Weights of a small contrastive audio-text model: text encoder moe soft.
Rows from block 2 of the text encoder, named by matrix and row number. Rows with one number belong to one attention dimension. Each number is 200 + 20 x the weight over its row's rms, rounded and kept within 0 to 999. All counts start at 0. After the name is the row's rms in percent of the matrix's.
# q: attention query (text_encoder.blocks.2.attn.q.weight, 256x256), inputs 0-63
# k: attention key (text_encoder.blocks.2.attn.k.weight, 256x256), inputs 0-63
q.96,108,201,200,209,227,194,175,230,244,197,192,201,189,225,176,157,204,202,214,222,230,217,221,199,212,200,239,181,183,214,202,155,168,165,204,185,205,245,187,191,232,208,197,204,164,184,182,207,215,227,203,200,218,195,219,206,216,180,230,205,248,210,187,206,198
k.96,107,198,200,184,189,195,185,155,206,196,182,194,214,228,201,208,188,194,201,178,235,206,223,182,215,179,165,203,200,194,243,179,184,188,217,171,257,215,221,218,222,171,221,183,173,189,195,177,223,183,218,207,201,176,189,211,174,199,176,196,214,172,201,238,182
q.97,096,225,208,238,167,188,174,206,214,230,201,205,186,227,201,208,188,192,201,229,213,189,187,239,189,177,187,204,201,212,174,189,233,197,194,177,205,224,226,211,180,220,202,241,181,188,171,198,222,220,198,185,205,162,195,187,192,199,236,233,188,214,189,186,171
k.97,090,177,207,206,172,185,187,229,203,201,209,221,219,205,201,174,187,199,203,203,229,185,181,197,221,191,203,185,205,190,211,184,180,259,185,191,189,190,197,195,195,196,199,177,208,203,216,175,199,227,225,163,222,168,223,182,205,221,192,203,178,215,192,194,222
q.98,099,229,203,208,203,195,197,206,191,208,199,222,189,208,191,218,215,219,209,207,201,190,229,199,179,201,176,196,199,199,159,231,181,210,179,172,173,207,198,185,195,164,188,176,191,215,182,201,196,168,196,172,203,232,239,184,177,196,217,201,207,191,186,171,206
k.98,096,225,199,163,206,200,202,228,181,209,214,196,255,199,217,192,198,213,188,203,187,221,224,160,185,211,196,173,236,213,189,208,198,196,210,191,236,193,179,221,218,210,202,183,189,218,182,193,203,201,215,235,183,192,229,207,196,232,200,207,204,164,207,187,213
q.99,099,187,162,199,181,192,194,212,190,226,190,219,246,175,201,183,209,208,195,214,211,205,226,188,180,180,206,177,225,189,196,215,197,248,172,147,202,198,183,178,213,199,203,210,212,226,217,176,160,207,171,171,226,233,190,215,174,190,196,228,187,229,184,181,169
k.99,092,213,191,171,199,176,189,166,209,192,205,189,184,206,247,222,217,188,220,216,192,217,184,218,218,226,186,189,207,233,197,224,224,182,163,231,208,225,190,203,217,216,183,201,198,177,175,233,248,232,214,220,200,226,192,215,176,197,174,205,201,174,225,205,214
q.100,102,186,209,202,200,179,226,201,156,189,214,217,216,176,177,194,185,200,174,164,170,208,203,185,209,166,192,199,183,193,207,185,191,215,205,219,182,181,198,175,182,213,185,166,255,164,220,231,223,204,225,210,197,181,184,204,197,195,179,210,210,223,212,193,202
k.100,100,204,203,205,170,183,213,221,246,173,170,231,202,195,216,213,175,190,187,231,185,185,225,201,195,194,169,172,176,200,180,225,243,206,195,201,192,201,196,195,168,160,210,185,193,217,181,187,217,205,184,221,192,188,196,187,199,179,175,190,190,193,178,169,177
q.101,094,170,208,178,202,218,224,207,223,185,201,178,174,179,206,204,182,172,180,212,177,213,203,166,184,184,223,206,215,192,179,179,191,247,239,230,204,215,215,211,197,190,228,168,234,195,153,176,204,204,224,236,236,218,196,201,205,193,224,164,192,218,203,178,232
k.101,099,190,213,188,214,169,194,227,188,213,164,193,212,189,205,178,219,169,215,204,206,212,193,197,171,188,200,201,197,212,205,205,217,178,207,218,217,222,230,204,197,177,182,178,193,193,209,200,210,209,180,235,183,200,186,223,200,234,179,206,200,225,192,213,200
q.102,095,200,222,181,208,214,189,238,214,216,167,186,190,206,211,206,159,183,184,192,237,198,196,193,211,208,194,171,192,204,183,197,230,197,219,246,215,229,230,175,190,165,204,209,206,202,213,198,238,182,226,184,175,180,216,188,194,191,207,217,248,241,230,208,188
k.102,096,181,218,191,204,209,203,190,226,203,180,200,213,215,227,182,183,250,177,201,192,181,193,190,154,194,213,227,192,185,168,189,208,164,205,198,170,198,221,192,198,172,219,180,189,247,192,193,205,208,178,178,196,207,230,205,216,195,214,231,190,217,183,211,207
q.103,101,218,217,190,173,221,227,231,199,180,215,203,214,183,228,187,201,188,201,209,226,210,234,172,226,184,215,202,178,192,210,200,223,191,200,187,239,211,229,226,217,196,197,182,218,163,197,229,220,182,174,170,201,232,225,202,228,170,216,222,196,228,211,200,173
k.103,105,162,174,237,173,198,170,180,193,215,217,196,173,181,181,224,203,210,215,215,194,170,172,172,219,194,184,199,213,234,207,204,202,230,229,202,173,186,194,210,230,198,191,169,187,216,211,161,197,201,165,204,184,196,218,231,235,214,184,203,192,186,155,192,190
q.104,100,183,193,228,199,179,186,218,223,166,191,178,208,164,180,214,174,154,229,198,173,199,209,197,203,210,200,215,209,205,207,180,202,185,183,205,194,183,182,232,223,174,188,216,168,232,226,205,212,207,182,161,201,206,164,181,222,226,213,202,212,209,193,212,225
k.104,092,203,242,204,197,230,210,228,214,203,204,191,214,195,212,199,212,192,172,189,195,219,143,165,173,190,212,180,205,212,168,223,222,220,213,184,186,207,193,208,206,210,197,253,184,185,207,194,222,182,179,210,180,208,198,203,223,202,170,203,208,188,204,190,205
q.105,100,187,181,160,215,159,182,163,202,182,199,177,160,204,208,199,231,180,171,195,229,182,195,194,216,222,216,201,181,220,199,193,216,168,222,188,197,222,203,204,227,189,214,204,233,244,220,186,170,215,169,223,171,216,203,186,178,220,211,212,187,166,166,191,206
k.105,107,192,191,166,209,202,204,176,222,187,191,182,248,219,174,234,208,218,175,205,194,227,196,170,195,187,212,212,222,178,171,175,203,173,215,224,211,211,176,196,212,197,194,208,209,207,205,188,200,217,173,212,240,193,220,233,170,193,198,205,198,204,242,231,215
q.106,105,224,258,164,201,222,160,237,230,203,211,219,188,161,185,208,216,199,223,211,165,189,215,195,191,209,190,166,182,222,171,222,197,173,246,199,178,212,200,178,225,230,178,205,177,183,174,210,184,216,183,220,205,179,180,201,178,194,198,178,212,204,199,184,210
k.106,110,181,218,185,190,196,204,188,189,185,235,181,198,203,224,207,218,191,195,193,217,152,208,202,169,179,226,192,217,221,183,177,201,209,217,192,199,246,223,168,189,214,206,205,178,203,225,196,170,228,178,213,190,214,194,210,192,229,225,214,167,207,209,167,210
q.107,097,240,199,194,165,208,160,176,219,170,207,200,216,205,226,195,199,212,203,215,196,216,199,181,196,193,195,201,232,214,197,192,189,229,196,205,223,240,188,199,176,166,186,217,187,196,206,227,224,189,186,191,208,193,235,199,187,183,155,218,210,184,202,207,201
k.107,093,222,194,179,177,220,172,234,190,218,199,220,204,173,193,208,187,173,194,205,219,195,181,198,197,186,206,211,194,231,194,231,181,205,198,202,175,227,172,210,179,203,212,184,200,221,168,219,187,233,214,193,240,186,191,221,179,202,211,214,196,192,197,187,222
q.108,103,180,191,198,187,178,213,168,180,170,209,201,212,213,187,237,204,212,233,201,181,174,165,247,199,199,244,222,219,210,186,164,184,174,214,245,219,192,197,217,213,168,208,180,185,185,176,199,193,203,206,209,203,181,199,223,222,175,160,181,189,209,208,242,234
k.108,104,187,207,204,213,175,230,191,185,208,179,202,185,176,188,196,202,194,195,188,186,237,179,209,181,179,199,192,168,185,183,201,211,189,231,228,234,234,178,226,201,206,231,209,233,175,232,191,170,221,184,176,199,175,168,203,202,162,202,209,203,212,215,212,179
q.109,104,211,174,197,179,220,241,203,190,160,216,194,204,174,200,173,174,211,167,207,209,218,176,173,174,197,189,194,195,243,188,209,193,178,164,206,194,167,211,150,207,187,216,217,200,208,216,205,183,211,199,207,149,190,206,187,182,220,200,201,217,185,220,216,186
k.109,099,166,187,198,216,199,190,199,208,191,195,209,172,214,219,204,178,199,219,223,221,196,210,186,183,201,205,210,201,229,186,217,201,200,188,219,222,231,209,198,191,222,209,203,197,183,194,220,216,206,213,193,222,208,217,223,212,213,194,192,154,192,214,183,204
q.110,094,170,181,218,226,205,171,183,206,203,201,231,219,227,213,194,167,195,237,186,196,195,209,208,215,205,164,232,218,178,185,216,194,197,181,196,239,153,204,189,192,219,191,204,188,191,249,215,195,199,205,172,174,186,176,169,207,215,169,190,181,206,245,180,173
k.110,089,193,211,185,202,227,211,204,197,246,245,183,193,188,193,147,197,210,207,178,205,229,202,239,233,192,202,213,210,187,167,190,208,208,236,198,179,192,241,209,220,180,189,191,227,207,193,221,183,179,201,213,201,187,138,165,232,170,225,135,225,197,192,196,205
q.111,103,196,201,227,200,241,198,216,214,191,207,217,229,179,222,227,156,199,190,179,228,226,176,200,204,199,170,201,217,164,179,221,204,224,175,217,193,193,209,238,198,229,212,195,167,203,217,188,189,212,232,186,170,206,200,220,198,197,201,209,206,230,200,198,189
k.111,106,239,191,211,194,210,202,207,206,240,255,205,185,221,208,202,180,166,220,196,199,208,222,179,189,222,196,215,204,230,184,172,188,219,199,189,204,188,205,204,176,210,205,198,227,208,181,237,224,186,218,239,196,187,183,184,238,176,214,235,173,183,194,180,222
q.112,099,195,229,193,170,198,192,201,188,213,186,205,190,208,185,210,224,190,214,192,196,174,228,200,190,186,193,200,190,244,139,191,169,208,189,188,193,192,183,207,180,212,188,213,229,158,205,164,173,180,195,214,204,222,190,201,182,191,193,176,236,175,198,177,233
k.112,101,185,185,209,208,236,193,196,169,194,227,190,179,181,207,231,218,207,192,188,206,225,184,177,188,233,209,156,205,210,237,221,183,200,195,222,194,179,173,165,187,231,214,215,173,193,194,231,180,206,165,178,232,225,213,227,213,188,191,218,201,182,157,156,163
q.113,100,200,205,205,152,181,204,199,192,180,185,201,201,223,189,156,205,195,218,197,212,202,192,241,188,203,200,206,216,152,201,229,191,204,232,191,207,162,164,191,162,192,184,186,184,183,194,199,177,194,194,197,217,219,200,236,204,225,197,201,223,210,232,242,204
k.113,102,175,184,232,187,205,232,211,200,197,191,214,133,181,205,169,215,208,175,189,249,207,180,210,205,221,200,181,184,213,210,232,200,194,203,175,206,196,229,201,180,186,188,207,196,197,162,196,190,194,217,197,237,192,206,218,225,210,216,220,204,199,185,160,200
q.114,107,240,196,180,217,213,198,241,224,210,191,192,189,160,197,225,232,199,231,199,220,174,174,231,207,195,223,210,209,210,197,211,213,176,214,196,218,200,235,228,225,205,217,228,237,204,168,204,173,226,254,217,195,177,155,224,202,182,215,224,204,213,194,201,178
k.114,111,218,182,191,199,168,200,195,208,189,190,197,221,225,229,240,171,153,238,188,199,212,208,176,231,210,197,179,196,216,177,209,186,210,152,173,211,199,168,149,197,191,204,194,161,192,170,206,194,192,204,181,170,192,218,194,195,186,199,213,181,205,221,201,211
q.115,103,197,170,153,195,170,196,166,205,182,196,194,201,202,196,173,223,183,213,195,175,191,211,196,211,183,164,186,205,196,220,154,228,212,218,220,241,181,190,230,176,195,208,201,180,189,179,215,167,213,237,236,187,192,178,196,196,220,219,225,198,214,203,201,193
k.115,110,193,213,206,233,211,213,216,222,166,197,171,172,185,198,189,184,209,173,211,203,195,214,190,208,175,185,179,228,207,171,240,192,215,204,216,185,175,162,172,165,206,195,197,172,195,196,203,205,193,186,183,191,203,199,181,199,178,198,214,219,209,194,223,211
q.116,097,189,195,201,223,169,175,177,220,209,210,200,197,230,190,189,198,180,192,176,210,202,200,159,193,205,171,211,191,231,193,169,231,182,186,195,210,213,186,198,211,206,197,163,178,182,188,212,171,195,207,189,209,193,191,231,146,213,223,190,223,212,214,212,192
k.116,104,224,222,187,191,231,211,202,184,155,198,228,187,187,192,183,233,207,227,178,191,189,228,218,204,184,205,158,194,182,222,193,198,212,194,193,209,188,165,223,176,225,172,215,213,164,181,205,213,173,206,191,215,180,212,190,193,227,226,189,188,221,160,211,207
q.117,102,188,174,234,190,231,222,206,185,176,192,202,201,226,226,214,222,185,207,179,174,177,194,240,214,230,208,184,216,173,197,230,240,219,185,193,189,162,172,169,196,214,185,172,197,166,187,202,202,177,184,180,199,184,214,219,186,198,188,183,213,202,223,226,212
k.117,101,171,194,220,215,194,192,199,189,204,198,192,235,151,189,198,161,198,233,202,234,199,166,229,206,161,228,176,189,210,182,210,212,189,194,214,225,191,197,201,185,221,242,179,151,207,196,179,205,166,221,228,200,205,203,202,193,192,206,210,187,201,205,185,221
q.118,096,199,200,183,206,228,199,165,247,195,236,211,225,190,220,186,187,222,170,185,206,198,159,187,218,178,191,209,224,158,248,150,239,219,185,155,186,221,193,209,211,190,211,209,208,189,202,195,228,190,206,197,199,188,189,191,207,217,183,200,202,197,190,213,197
k.118,100,190,161,238,191,193,190,185,223,211,222,217,180,222,192,195,187,198,199,204,204,191,200,215,197,167,177,234,230,203,206,229,214,231,190,202,155,162,219,191,188,243,231,187,209,191,206,204,204,197,205,187,201,212,252,167,179,204,217,201,204,189,176,185,223
q.119,086,181,201,200,218,156,184,203,159,232,212,187,185,219,216,210,183,207,237,210,211,205,204,193,190,170,205,217,184,216,135,179,196,195,208,196,210,177,225,236,221,217,193,240,218,201,211,141,200,203,205,191,211,205,201,210,211,213,173,196,207,191,191,187,169
k.119,098,253,208,191,238,204,208,217,244,205,206,217,184,220,211,183,177,196,208,205,176,200,210,206,186,215,227,197,236,144,206,224,223,172,222,187,186,185,219,225,200,192,215,198,195,189,232,161,188,230,187,188,215,198,193,231,234,178,187,142,186,185,233,222,208
q.120,100,192,196,210,186,184,184,228,229,191,192,224,211,210,219,205,194,192,213,151,206,200,204,203,233,234,222,239,186,184,212,200,242,218,185,193,170,217,190,219,225,195,202,194,182,174,213,157,189,199,197,192,202,207,235,190,153,160,214,168,210,230,211,203,213
k.120,097,193,178,235,192,221,192,194,175,200,201,209,175,165,188,213,166,198,227,239,224,184,183,196,201,191,199,226,183,205,201,193,166,194,215,231,194,204,185,222,238,221,212,203,207,185,197,240,201,192,184,210,172,181,170,210,222,186,209,232,232,155,178,165,209
q.121,095,206,194,226,198,194,211,179,176,170,225,221,183,226,209,193,209,196,214,189,186,206,206,195,197,203,190,219,217,230,211,188,183,189,161,221,207,176,178,198,182,201,224,210,212,213,191,190,228,169,219,176,221,198,216,212,227,196,214,194,210,213,187,191,180
k.121,088,214,219,220,205,194,160,204,153,156,222,185,201,184,225,229,171,178,239,195,210,186,199,191,228,218,213,176,249,191,212,199,202,191,211,188,193,226,206,202,233,229,218,214,203,198,255,164,177,201,171,208,189,193,215,164,199,171,192,215,225,195,201,210,164
q.122,106,220,206,197,190,196,229,199,207,196,250,188,198,227,192,186,210,223,207,171,196,188,195,214,215,215,223,181,211,212,195,200,218,165,205,216,186,166,242,202,211,173,189,205,203,173,213,213,191,191,192,192,182,191,224,205,220,184,167,245,205,210,189,191,208
k.122,111,238,246,217,186,172,194,239,187,208,174,171,247,208,229,201,199,229,202,179,184,225,193,252,217,206,192,192,215,192,182,187,194,172,228,203,194,215,219,217,182,213,161,205,210,243,208,200,192,184,179,220,169,233,222,160,188,211,220,196,204,213,223,168,201
q.123,104,208,219,219,214,173,212,178,189,229,203,204,218,213,239,190,184,203,185,222,199,182,206,198,227,211,164,198,196,186,180,197,210,215,205,199,180,165,186,196,173,219,183,219,258,200,207,194,174,184,191,201,167,205,202,207,188,221,196,225,204,185,196,174,183
k.123,113,189,191,182,210,172,197,216,175,183,193,188,172,205,209,200,191,208,209,188,223,236,160,178,197,194,187,217,196,197,201,207,216,200,201,172,225,172,211,184,215,219,226,198,175,219,213,192,201,194,186,236,231,179,190,204,229,211,217,186,184,199,203,184,188
q.124,100,186,192,227,178,219,240,174,172,198,170,200,177,192,209,176,189,205,199,212,230,227,173,206,192,198,204,232,156,208,190,214,201,171,181,214,174,215,234,216,194,210,218,200,154,210,240,180,169,199,204,208,191,205,232,174,225,212,214,183,186,192,181,188,200
k.124,104,177,200,202,182,193,228,228,191,175,220,237,232,246,172,212,191,169,205,210,214,192,195,185,202,186,227,187,217,215,218,181,203,157,189,212,223,215,181,182,196,215,204,230,198,172,173,189,192,167,216,207,175,203,192,181,234,193,186,191,200,188,217,203,171
q.125,098,213,201,226,178,171,181,217,211,216,209,190,171,196,229,188,173,144,222,238,219,212,187,185,177,197,226,194,223,190,165,205,210,210,170,171,199,223,194,193,172,200,179,206,216,249,211,197,209,192,164,202,230,225,193,189,189,199,201,211,199,191,201,228,210
k.125,096,187,177,210,194,212,220,170,188,218,172,235,228,175,224,226,214,241,174,213,226,157,170,218,211,184,214,199,222,204,214,206,209,183,249,174,206,191,218,222,195,201,207,200,188,169,203,156,187,217,239,158,201,186,180,255,183,198,175,203,206,183,213,185,237
q.126,099,209,211,215,233,216,211,203,187,206,219,196,174,215,140,164,198,192,164,179,228,173,170,175,217,191,210,165,188,225,197,192,184,184,213,197,194,164,202,213,193,207,201,229,202,210,180,212,183,194,202,196,203,235,184,217,183,245,218,203,176,206,203,197,206
k.126,098,182,219,191,204,200,197,253,222,198,166,146,197,215,203,194,223,190,193,196,218,211,170,235,203,180,183,207,184,216,188,152,205,183,208,192,226,176,241,189,201,166,213,170,212,167,197,203,179,199,190,182,212,216,216,206,184,228,208,220,182,226,194,226,190
q.127,102,200,166,217,174,202,219,224,190,193,196,207,198,209,176,180,231,220,163,230,202,201,205,179,196,196,211,223,162,172,156,217,212,176,217,192,177,202,239,183,238,208,212,214,219,184,184,197,187,173,211,221,195,209,179,183,194,208,182,212,229,178,186,223,236
k.127,101,182,239,248,202,217,180,158,202,193,203,196,210,220,180,203,199,207,206,225,177,205,147,173,239,205,214,199,224,201,218,196,215,225,196,187,190,223,170,188,200,160,190,204,159,185,217,224,167,221,166,193,169,238,195,203,174,197,212,205,168,202,185,218,239
q.128,090,227,196,175,182,183,206,213,204,224,192,233,211,185,230,212,176,195,207,207,189,197,217,233,223,239,159,168,192,214,200,197,193,223,214,208,193,183,173,170,214,202,219,191,156,228,210,180,188,179,172,194,191,209,169,224,189,201,173,191,214,214,203,198,163
k.128,084,214,191,191,174,162,198,207,220,210,225,188,200,219,177,197,192,226,175,218,187,178,215,201,192,181,186,241,215,193,218,213,165,189,217,215,147,226,206,175,217,182,195,189,221,199,182,216,178,211,245,225,207,169,191,197,178,185,182,167,177,224,229,175,177
q.129,099,205,192,202,231,177,202,197,206,204,174,192,186,223,225,170,170,214,236,212,202,203,186,168,187,239,184,212,226,208,174,170,248,178,187,190,187,224,190,190,204,188,225,221,193,230,195,212,203,198,187,199,203,169,205,191,196,223,196,201,186,188,214,185,177
k.129,097,176,204,184,184,226,192,232,211,185,182,203,205,204,207,198,210,164,181,216,210,203,190,164,215,225,209,181,197,206,229,251,205,189,211,183,189,182,186,209,234,185,208,178,212,158,180,211,214,198,202,217,200,231,210,175,150,234,231,193,185,179,223,186,185
q.130,123,169,204,193,220,180,208,198,216,199,191,198,229,175,217,206,165,190,218,212,180,170,223,216,229,206,182,219,166,245,220,194,208,197,174,191,189,177,207,204,201,219,214,213,217,198,202,209,237,176,233,211,236,186,218,187,201,202,234,216,173,181,197,193,213
k.130,116,189,210,191,163,187,234,208,203,215,237,239,177,232,227,203,187,207,197,241,231,179,215,187,195,233,184,222,179,196,230,207,187,176,232,212,212,227,194,209,237,202,210,192,178,186,214,211,189,153,190,196,197,205,179,182,207,217,153,207,179,192,200,199,196
q.131,101,225,182,164,223,226,207,200,195,211,183,217,221,191,176,186,213,227,194,210,192,191,196,191,229,214,199,197,208,192,162,213,212,168,206,220,175,171,227,176,187,179,218,180,200,183,182,209,219,192,180,182,209,189,238,155,174,202,237,202,196,195,179,206,197
k.131,100,199,190,193,178,178,217,193,249,202,186,173,171,194,224,236,198,219,164,197,209,189,166,216,214,218,207,224,199,168,198,228,207,222,205,200,164,198,182,188,207,211,188,215,181,209,164,208,198,251,194,195,176,169,199,200,223,213,156,182,178,213,218,225,204
q.132,097,172,210,180,173,201,217,223,211,191,201,214,203,166,212,181,177,170,234,177,228,215,235,230,199,189,212,200,188,231,172,224,207,174,187,191,191,192,243,160,181,215,171,218,175,195,174,233,193,192,224,188,192,166,166,200,212,196,198,222,186,200,213,211,202
k.132,099,211,206,195,224,210,228,207,223,204,172,186,221,212,201,197,184,194,189,216,221,214,223,163,218,216,226,188,211,234,240,162,208,203,193,172,195,184,204,193,168,182,216,175,185,236,196,193,203,164,216,217,195,184,216,219,218,208,189,179,229,203,213,156,202
q.133,098,168,208,223,204,234,224,205,212,178,233,210,213,168,186,211,219,168,203,211,207,181,177,213,220,211,205,226,184,196,222,189,195,202,225,221,258,216,204,183,174,196,205,199,201,236,194,177,184,200,224,212,203,175,215,229,175,164,227,198,239,211,197,183,212
k.133,102,182,178,156,185,211,208,180,188,206,220,231,182,216,192,173,227,210,172,200,173,159,238,216,200,191,165,204,207,225,218,149,180,194,172,197,240,194,226,194,180,220,165,212,155,209,228,189,219,177,220,205,198,198,215,177,199,234,192,157,203,212,199,221,211
q.134,102,190,169,225,207,199,211,206,176,227,192,219,202,214,214,192,227,228,192,219,204,143,202,183,183,186,225,204,160,219,220,186,198,182,215,213,223,197,193,242,187,186,185,191,230,205,201,211,233,194,215,216,199,191,203,212,182,198,223,172,248,189,184,214,210
k.134,100,187,191,173,194,210,158,180,196,184,221,212,197,220,205,192,225,197,221,212,228,198,147,208,180,219,174,192,179,198,212,195,180,176,251,234,216,214,196,217,232,210,213,167,189,229,193,218,166,218,195,199,203,213,219,189,201,161,224,213,182,238,216,240,185
q.135,104,195,195,198,185,200,192,186,206,202,185,215,193,193,184,191,210,197,188,210,252,208,200,206,177,165,194,190,224,174,229,214,224,197,208,202,173,203,186,169,190,183,212,226,186,211,238,169,187,195,208,171,174,223,182,220,229,200,182,205,221,180,191,176,221
k.135,106,202,177,189,195,221,220,202,221,176,187,241,176,183,224,206,219,178,198,168,141,196,227,215,179,208,186,207,214,190,236,208,208,201,205,226,192,215,192,188,218,178,228,198,223,219,223,219,229,218,197,227,233,175,180,209,203,211,215,178,174,209,200,217,200
q.136,090,205,174,185,214,193,204,188,203,192,230,222,216,200,181,210,183,203,199,185,219,182,188,205,199,219,194,231,214,235,216,216,205,219,198,224,182,218,232,223,210,179,191,171,161,215,224,166,196,187,187,205,202,231,201,168,222,241,215,178,202,220,180,184,162
k.136,095,210,210,201,182,207,222,217,180,192,172,209,183,221,191,190,187,212,204,164,258,197,202,196,206,177,198,194,180,209,208,193,200,205,198,166,171,193,228,207,188,230,220,234,160,215,202,180,201,198,220,187,161,197,218,211,220,188,189,222,221,199,169,196,191
q.137,101,214,257,219,206,180,182,171,200,207,223,201,169,173,203,189,192,199,206,230,176,215,223,185,205,212,184,201,209,189,201,220,194,216,198,177,178,167,219,202,164,159,218,196,188,221,200,160,200,210,209,199,219,185,214,193,199,203,190,212,211,185,177,210,197
k.137,104,207,184,204,195,194,232,227,188,211,214,168,197,202,218,190,175,176,222,176,235,190,167,203,213,202,205,184,216,186,133,199,250,204,198,200,211,231,182,192,218,206,203,197,159,164,221,225,192,198,206,199,200,186,189,208,179,219,204,164,216,177,211,212,201
q.138,097,217,205,181,245,177,161,184,180,214,171,214,178,216,164,204,194,240,236,200,189,201,236,218,246,222,200,174,203,203,186,189,171,206,209,207,183,201,225,201,216,208,184,220,211,186,175,182,207,167,171,231,215,203,210,209,204,164,214,199,216,198,164,193,174
k.138,097,211,204,193,215,175,220,193,234,214,212,203,187,183,219,249,197,177,195,200,205,160,157,204,192,188,226,187,196,226,208,211,214,190,215,238,176,180,191,192,182,195,175,239,193,209,184,213,198,215,191,190,221,204,220,228,165,182,187,177,245,185,213,205,218
q.139,101,215,205,205,205,176,197,185,208,190,169,214,200,224,222,208,192,193,192,186,194,215,181,173,193,223,200,237,212,162,157,185,215,221,232,211,225,206,180,202,189,226,188,230,219,223,179,201,206,211,209,158,188,178,184,196,238,208,184,200,164,232,209,212,208
k.139,096,199,186,228,183,207,225,216,222,230,159,214,191,209,187,187,233,184,218,213,221,227,202,168,197,205,210,230,193,174,207,212,227,190,208,211,213,199,179,238,246,203,199,154,228,209,192,181,213,204,189,203,194,200,207,181,163,219,198,244,193,199,194,176,227
q.140,111,183,192,173,209,228,201,210,173,159,195,184,192,218,211,212,179,173,198,188,206,234,213,170,205,177,178,212,190,239,197,197,212,179,185,179,246,170,200,164,199,189,215,176,204,181,190,199,189,213,178,218,183,204,222,214,183,211,191,203,218,201,207,183,220
k.140,109,178,228,211,185,241,191,222,224,196,184,210,218,202,234,223,217,215,231,222,186,173,197,228,183,220,212,185,189,212,168,214,230,198,199,210,211,233,191,197,176,191,217,219,211,204,168,233,204,213,203,226,235,183,217,207,205,204,228,183,182,204,215,213,189
q.141,096,222,209,215,187,213,191,243,174,220,196,190,189,209,216,172,163,173,215,195,186,239,228,233,204,178,201,231,172,242,194,164,194,210,232,202,207,196,232,209,192,176,209,207,217,193,170,223,202,194,204,173,167,200,214,191,171,202,220,207,209,220,208,217,207
k.141,099,173,208,233,221,208,219,224,205,216,218,207,207,183,223,208,226,206,179,167,202,234,204,195,214,187,178,180,192,213,217,181,220,200,215,202,211,184,220,203,257,212,199,210,180,189,188,207,221,197,199,228,194,188,220,219,197,210,202,195,162,227,179,196,213
q.142,096,212,170,177,188,168,177,218,206,203,185,219,202,184,198,259,196,229,191,225,226,179,182,198,200,202,206,196,191,182,190,213,206,222,171,201,190,223,204,237,196,218,187,198,205,210,179,221,227,219,175,178,224,224,201,161,192,200,195,204,184,183,177,193,167
k.142,100,174,172,209,208,172,223,210,169,179,189,199,202,198,178,202,187,206,196,201,235,198,176,213,214,189,236,167,196,187,215,191,233,227,170,174,234,186,197,181,199,218,221,248,171,220,231,170,217,141,226,197,177,181,167,244,194,221,201,235,208,217,175,215,189
q.143,103,170,218,173,218,202,197,190,196,185,173,218,225,213,209,207,219,201,220,209,194,250,203,180,175,180,219,168,206,205,206,200,253,198,202,175,173,207,215,179,190,176,177,197,170,208,239,183,204,199,192,216,188,195,180,216,212,227,219,186,171,221,202,211,200
k.143,101,168,166,185,223,172,218,203,221,186,178,200,241,181,249,217,201,205,195,203,220,181,163,195,190,191,234,211,201,182,188,224,213,214,218,240,186,234,180,201,206,179,218,213,217,202,188,172,210,206,213,196,185,198,193,185,227,164,224,190,203,153,185,175,168
q.144,097,194,187,226,179,179,169,203,181,187,214,220,204,183,194,182,183,172,213,203,248,192,192,205,177,225,197,170,184,216,214,206,227,170,231,198,197,198,211,191,180,161,226,193,213,234,181,244,210,191,185,202,204,148,202,183,184,189,214,189,197,225,210,212,196
k.144,098,187,201,185,166,187,184,207,195,192,162,189,179,197,216,153,189,185,179,211,180,189,198,165,188,224,244,208,233,199,201,177,163,195,215,192,216,210,218,182,203,206,186,205,201,205,192,202,194,179,196,206,185,194,183,211,173,189,221,212,204,193,217,193,169
q.145,110,178,186,191,219,185,189,187,207,192,225,221,215,234,195,226,167,214,203,250,166,193,186,204,217,230,193,211,216,198,201,166,181,229,202,161,203,204,216,205,196,219,187,221,235,161,194,208,196,184,213,192,202,196,241,186,192,192,187,205,212,208,196,221,228
k.145,104,201,192,233,196,187,208,195,215,198,202,214,222,220,238,208,228,238,224,183,190,193,178,173,208,231,228,211,166,213,217,234,200,161,212,182,227,192,185,223,210,206,251,213,183,191,216,180,204,177,208,181,207,190,197,211,155,228,188,224,234,168,179,230,188
q.146,100,187,203,203,195,199,196,201,202,197,188,207,197,196,197,152,153,193,209,159,247,208,183,192,224,215,195,175,205,189,194,221,196,202,176,208,177,224,211,191,199,204,203,196,170,202,200,200,182,221,159,205,177,194,176,178,210,204,199,201,178,193,228,178,225
k.146,094,178,193,177,216,200,240,194,206,210,234,226,174,227,178,176,203,183,224,165,183,217,226,197,176,231,203,228,250,184,207,220,174,211,235,224,190,219,205,214,197,205,175,181,165,181,197,213,244,189,208,214,198,192,219,201,241,202,188,213,223,164,216,208,216
q.147,096,204,183,183,181,247,234,210,181,206,171,174,200,188,206,199,202,186,217,210,205,205,191,210,217,201,207,195,210,219,182,210,166,204,199,162,205,206,217,234,199,212,187,198,241,169,153,206,215,190,217,187,200,177,186,201,199,175,201,232,230,204,173,200,203
k.147,098,217,189,155,187,187,161,136,235,213,220,155,226,220,215,208,216,212,171,223,190,155,193,188,185,238,211,198,200,177,211,175,212,208,217,159,192,210,194,215,207,173,178,205,192,218,178,211,203,237,197,175,191,196,175,209,214,217,171,193,229,194,221,168,235
q.148,094,200,194,221,207,217,224,226,196,199,174,193,170,163,212,177,190,209,192,206,192,205,226,157,151,218,207,218,217,205,206,171,208,222,226,206,190,214,214,182,237,202,166,169,204,182,233,215,205,209,173,173,200,182,180,180,204,221,194,176,180,227,201,210,170
k.148,100,194,185,210,193,203,180,196,168,194,184,197,228,218,219,233,174,177,205,171,198,194,196,228,209,174,150,183,220,165,188,203,195,190,219,178,229,187,198,177,181,171,180,191,196,193,193,225,222,186,185,220,195,206,176,183,223,172,212,211,191,208,191,161,226